Weights of a small sound classifier: activation quick_gelu, widths [64, 128, 256].
Rows from block 12 of a small sound classifier, named by matrix and row number. Rows with one number belong to one neuron. Each number is 500 + 50 x the weight over its row's rms, rounded and kept within 0 to 999. All counts start at 0. Numbers have three digits each.
After each neuron's rows are labels from the 100 clips, of 14848, where the neuron reaches its highest value: "top examples" is what is common among them; "peak in band" is the frequency band that holds the peak. Only what is clearly more common there than usual is listed. The data: notes from a synthesiser with random patches.
# fc1: MLP up (model.blocks.12.mlp.fc1.weight, 768x256), inputs 52-103
# fc2: MLP down (model.blocks.12.mlp.fc2.weight, 256x768, transposed), outputs 52-103

fc1.121:530449483529436501462483519597517505487534539488481453573494514467472480484481524497411492546513599555499410513564528437488548504529497497492575530527532509
fc2.121:466493407585507445493553446463488419440455598471574516542525399464497476527540493473578481576525463498396560546534463415573489515484498472495484494552538492
top examples: pitch class: D#
peak in band: 250 to 500 Hz

fc1.16:517486456475495449592538523462524438459501427543559472480509500563470479512521496519478500493501524421496476468528483461592566535529432509514555481543463529
fc2.16:511558446488494526436493501485544585410519516617495543525500500564473468509542517589508506543376525463466578491422442598456516541503442554378478441427553540
top examples: pitch class: C; hard sync
peak in band: 4000 to 8000 Hz

fc1.535:445481526521502473456518536547511454475555534509581546463474488568438487490524412481445544448582567528485535481551562424451481440503503508399519561491516459
fc2.535:578568591504522489443557456493423396596528492445509485490535490510530411497529559474539478531538473521580475383504424443531509480335499534529509447563539582
top examples: pitch class: F#
peak in band: 1000 to 2000 Hz

fc1.248:481517577501564452468518428549434486439498552441612466515454525526512393400516442542476477467488462435418544440452499427443386497549467527490488486500572514
fc2.248:496460409604522514609578490485496515557554487524538521494482536519646529528475459514506435476498440458445507469629457491586472514535544529519450587422590471
top examples: pitch class: G; hard sync
peak in band: 2000 to 4000 Hz

fc1.238:411531456510479523450530424463604602499583437525432440534566477514496438443582451397448501519440537518609510468529535550550489518433541505466506568574460517
fc2.238:623500475528510436539612540490463583455502466511571558494562417569561515449548434506519504518509501543513440521552524571453540468453518496467496562548458574
top examples: pitch class: A; pitch class: B
peak in band: 4000 to 8000 Hz

fc1.470:449539461578499553543579525548556438457489529541539514589565493472453552604507531459504539481514572482437549506477477492584560470452533502446514511417434460
fc2.470:499449518528563540449543466602509491460515487490564349477508527568467519506509465566508534505447504530469512471511576433498477520512520397472485468416447575
top examples: pitch class: B; square
peak in band: 4000 to 8000 Hz

fc1.117:527481543441465496618537542538589458500528468592447471505477461485482546499528445415491570546530545405423513547499492424424480500504552550466479399495378481
fc2.117:552516522426488480524434511516544538364471522441496526535469539439468370535497448573532531489524528549546510474387549505444408526358562469484534545549550483
top examples: pitch class: A
peak in band: 1000 to 2000 Hz

fc1.179:562565601533490497562572429532546478462496476455452483504491491502477459534420610551557492505440484583517552388521562465450562379523520478382574450453435536
fc2.179:514484531538557493554540525497621393393552561515404529452536532463471560500451545560470467478533513494538457453448433537488482408548428399512482491499541397
top examples: pitch class: B; triangle
peak in band: 250 to 500 Hz

fc1.201:625445560495533439495456395584563473461461512573558472483545580502596435391564449409554518496481582618364507549483478558551499511511513502514461400537519484
fc2.201:443457557514505526540469549477442535506492410513524548514523407441524505509542408517400473490477545521497371428520551441470487500474478441536561531535547525
top examples: pitch class: E; saw; detuned saws
peak in band: 1000 to 2000 Hz

fc1.509:497482407487542543492562559498456433547544506409485513463425620566492509508546488518532613487487394577606432576439468445472526496506521566428601471448547483
fc2.509:464446549573477463387528545477539572490470562509437504406410529436417430508461502447493468466616483476530442526496531511502501538547552476465487558444433511
top examples: pitch class: E
peak in band: 4000 to 8000 Hz

fc1.27:495445511523472520491451445530464577447397413523476555487553412631501487457424587435578419473544548480530439606573591605452480536478482474473517459515574483
fc2.27:535454493486484466485573525513543557549516461592531600441515523537446544439527511525505535433494536471452510518452407508503522554439537429524485490429497508
top examples: pitch class: A
peak in band: 4000 to 8000 Hz

fc1.330:485498411474571418571494505438605503489480548442460525495461514494484499487570470534417425509553577451540546455493423462605504490437528558398533408482471506
fc2.330:482505511537562396479487558476522608539475471473491518454468451497506480480453452430549449492482568588480578507447484507453434524546406494455465594471460467
top examples: pitch class: E
peak in band: 250 to 500 Hz

fc1.465:498477532460511439493447502425538333494534470476458484471452505471563584497479542458475531592478466506496526560459555335491478492506388479544479610485544501
fc2.465:532438599522534567473593501508568464473560538505520550452475541494508359513488550428466508502515522590531571456488482502409573529511442464502513542489416506
top examples: pitch class: E
peak in band: 1000 to 2000 Hz

fc1.691:502513454604520474603551481537456466432472557511440475525576604513519511408576550403490444490528535381502549556478569541513475450473494512404496562462510478
fc2.691:518507575493493449521556489464512473391549475546486505506545382634543540446493532511531487628405494469499474526502472541503470540475502473570533521476539486
top examples: pitch class: A#
peak in band: 4000 to 8000 Hz

fc1.289:527611502487594464499467537500445548522473546446602554544458477485482427497527493573520520562373560488497509584510439463526584572520488494528475444496431421
fc2.289:437501404523575463476488448520560454658430576500505518510491445434351324439465472536462583488491428511476490495514412488454427468590503508510460532523527499
top examples: pitch class: A; narrow pulse
peak in band: 250 to 500 Hz

fc1.361:473534469462441546539405521594517455525465415515527503466565494556544504473565453546591492410535475495515503511479458482470530455426605470528521497515439544
fc2.361:537593526499529519516526568479477495457446544493493591487516573540557614485531535528457429555511458631530513533492551455519495530559450479525399453521480467
top examples: pitch class: D#; bass register; triangle
peak in band: 4000 to 8000 Hz

fc1.639:488552543416519486522529577483540489479572472518488490519517447543580306511522515544475462493460463448536451503546476512525567374494513525506475512492388535
fc2.639:508505490521594511548435374647557497493498499471477584467493516492575482512397530511507537511537407572474434565416511444491477552565446485525501479493519452
top examples: pitch class: A; square; triangle
peak in band: 250 to 500 Hz

fc1.128:546448538478510453440416496471501560468394490549475522505527466488485474536454533460431494573544515521476525435402544419512538551509314525525463640512523536
fc2.128:529428522493468528429489500530469444528469463543503452511431529502508402442439507455374465589463523518509509457500535533426530545532527533519539491514458512
top examples: pitch class: E; glide
peak in band: 2000 to 4000 Hz

fc1.137:462455473476553453546527550515520497544478457520487431439554501544550570605480480581467587441494484490466482619405400499487419660479516518481477481528527552
fc2.137:470464459499482439493529547490469585499504452442559537429516552577580513494568438537488463625447542498536441464450545525436469461541469497484530567483517488
top examples: pitch class: E; hard sync
peak in band: 2000 to 4000 Hz

fc1.256:474419455529463417504562418525425560556509490392480498481466558520520534538559465593484455586490532455507460569533537484485456442580512469504593515442558486
fc2.256:438490536446477433481489561503510556607484505514521431454487505448491436490545538480522471510577469569514520474598455402493492499515518567426541499509496546
top examples: pitch class: D#
peak in band: 2000 to 4000 Hz

fc1.283:488540454484507582535568616458486476509470494448383430515579492526539474552460548512441412424475525510505506500441459437563561493495403491543513413528553506
fc2.283:496493565597410469501475541582549578581445397614536518556589548447522519602473416586476542441464485477446523511513482521521484555491488452536502468456617472
top examples: pitch class: A#
peak in band: 250 to 500 Hz

fc1.499:526545482463553534344618399507513508464557425464625412554560598525526496558523502461457498411447479555474444447493568492554510521515460535525548497470481578
fc2.499:557384487477458503521582424500499522363501443559499425436546508526501457489398456529467453451481504445460510491421452502546445521498545407454409554426531474
top examples: pitch class: G
peak in band: 250 to 500 Hz

fc1.736:554428505391568510500529442486495465499563464545564459630490529582569467584444478559491511545455583540495471458466490478529498500498506505320518516432532515
fc2.736:484496464434545463513531482567557520506446503480489470506538520515492519589536578517451524546648471448472535536466519586521485511519464501499481461486489505
top examples: pitch class: D#; inharmonic FM
peak in band: 2000 to 4000 Hz

fc1.406:515535482535424481496441438516464498498487544436573459518507446458440473478468445549530570513532557561517399570519547533409531497541579374503553555526547526
fc2.406:517449495483485448502497436512409498441423421447607542566572469517568531453372476466590463520485554453474492528441583428608492459559523525447520467494520458
top examples: pitch class: D#; square; triangle
peak in band: 4000 to 8000 Hz

fc1.274:446449567533520475476461496487547422429468539494530489524468530479576506526478519484468504588432482511517509540516544344461542507498416519620535626407471471
fc2.274:464500481515519444487520542546523498506529501504556509513470478456479375456491481580508493477573483604525522489446580518464525539475452519537578550500419556
top examples: pitch class: E
peak in band: 1000 to 2000 Hz

fc1.143:593549580501553593500528534513555454465596379557465459475515493463481415424552520496482436496457501461421577471454456553502531376529483565576482505373589500
fc2.143:506511515542474431482513488397470539358541460444463481441531516565404490415449445515538485502470490458520453463522596417421466525483500518451570621473441427
top examples: pitch class: B
peak in band: 4000 to 8000 Hz

fc1.652:578581518472443523425492577490517405368486508465591525568531519449474462558590502502397485505562536597570512476437536548535384435401481459567437481512492517
fc2.652:450487470523489430574644524478505511560539536464505418489550646521564595472524448427438495463566561512503437443470563565635492577503535535563565440601462437
top examples: pitch class: F#; square
peak in band: 250 to 500 Hz

fc1.94:536468520427508500503543490495576537444586480486518499440502502486504448417435466590646492537473523466454542381559545509537527557495544565539495505503532539
fc2.94:501502512482466593538543551521459521549533510566511502467605502513475631472475451540422608507560544442444517478430471537530523458499467531431544443514511572
top examples: pitch class: G; narrow pulse
peak in band: 4000 to 8000 Hz

fc1.29:598434499499452545461478513461458455451493543493553401479479519491514502445539473519487575494502520490550477480491540476481486510530545516413499478553549465
fc2.29:506514404500501541476571539487454445473514472486490508519490459479462461434505517493520538496527351553502553510472512513382488496491559443525630521471646450
top examples: pitch class: D#
peak in band: 250 to 500 Hz

fc1.175:520515556464527444520496501443594524528541572456512533539475513470462533473489464561475571484478560455587506558489545405449447593460508519521603551439390502
fc2.175:522488547440479532381447558607499528464471390481443540494577480392521429536454420526480450399502471445465527510551428505522567442367484486414476374529563488
top examples: pitch class: A
peak in band: 1000 to 2000 Hz

fc1.657:534587584554535544518480439567535560509595433478499477443486517429513512492485456492542505399512546539552477510602407465553559503532521592434479574478440516
fc2.657:396598541598480503433450526617527517540522459556491533554440520479535614502534510590567509448518519438503578514467545504511592494467435467501534472420478567
top examples: pitch class: C; hard sync
peak in band: 2000 to 4000 Hz

fc1.451:581431461470537499492504490491510462473442476533579463520420431532462544503575483539475437548582441522520509475553471579544439540528456511511476522423494596
fc2.451:459505489599485530456475421538472518561469467438510549493548520474496438484451477513482524448457463499407525548555481628640467454512489496496467502565505475
top examples: pitch class: A; detuned saws
peak in band: 250 to 500 Hz

fc1.360:538476529490583529494523548476392463445581441538555526487470501495466473504405528522547424520474509441480465532494532480556399534509509536481556453501535509
fc2.360:578539530550506537550504430451534462532419476492539465490451424492549559514486513493457441485520498451516480470404516454497450393519561420443513529501434471
top examples: pitch class: B; triangle
peak in band: 1000 to 2000 Hz

fc1.294:483498529517463540483494474561467504567506612536570483569543502464544392527481529513542463584569489481410455519549492471495501512522542497433468534529625521
fc2.294:455529488518460486451533444450554513539515544480481527560589533487514592443557529572491520439518411544570519590523478521526460442432527588500417546501431600
top examples: pitch class: D#; echo
peak in band: 2000 to 4000 Hz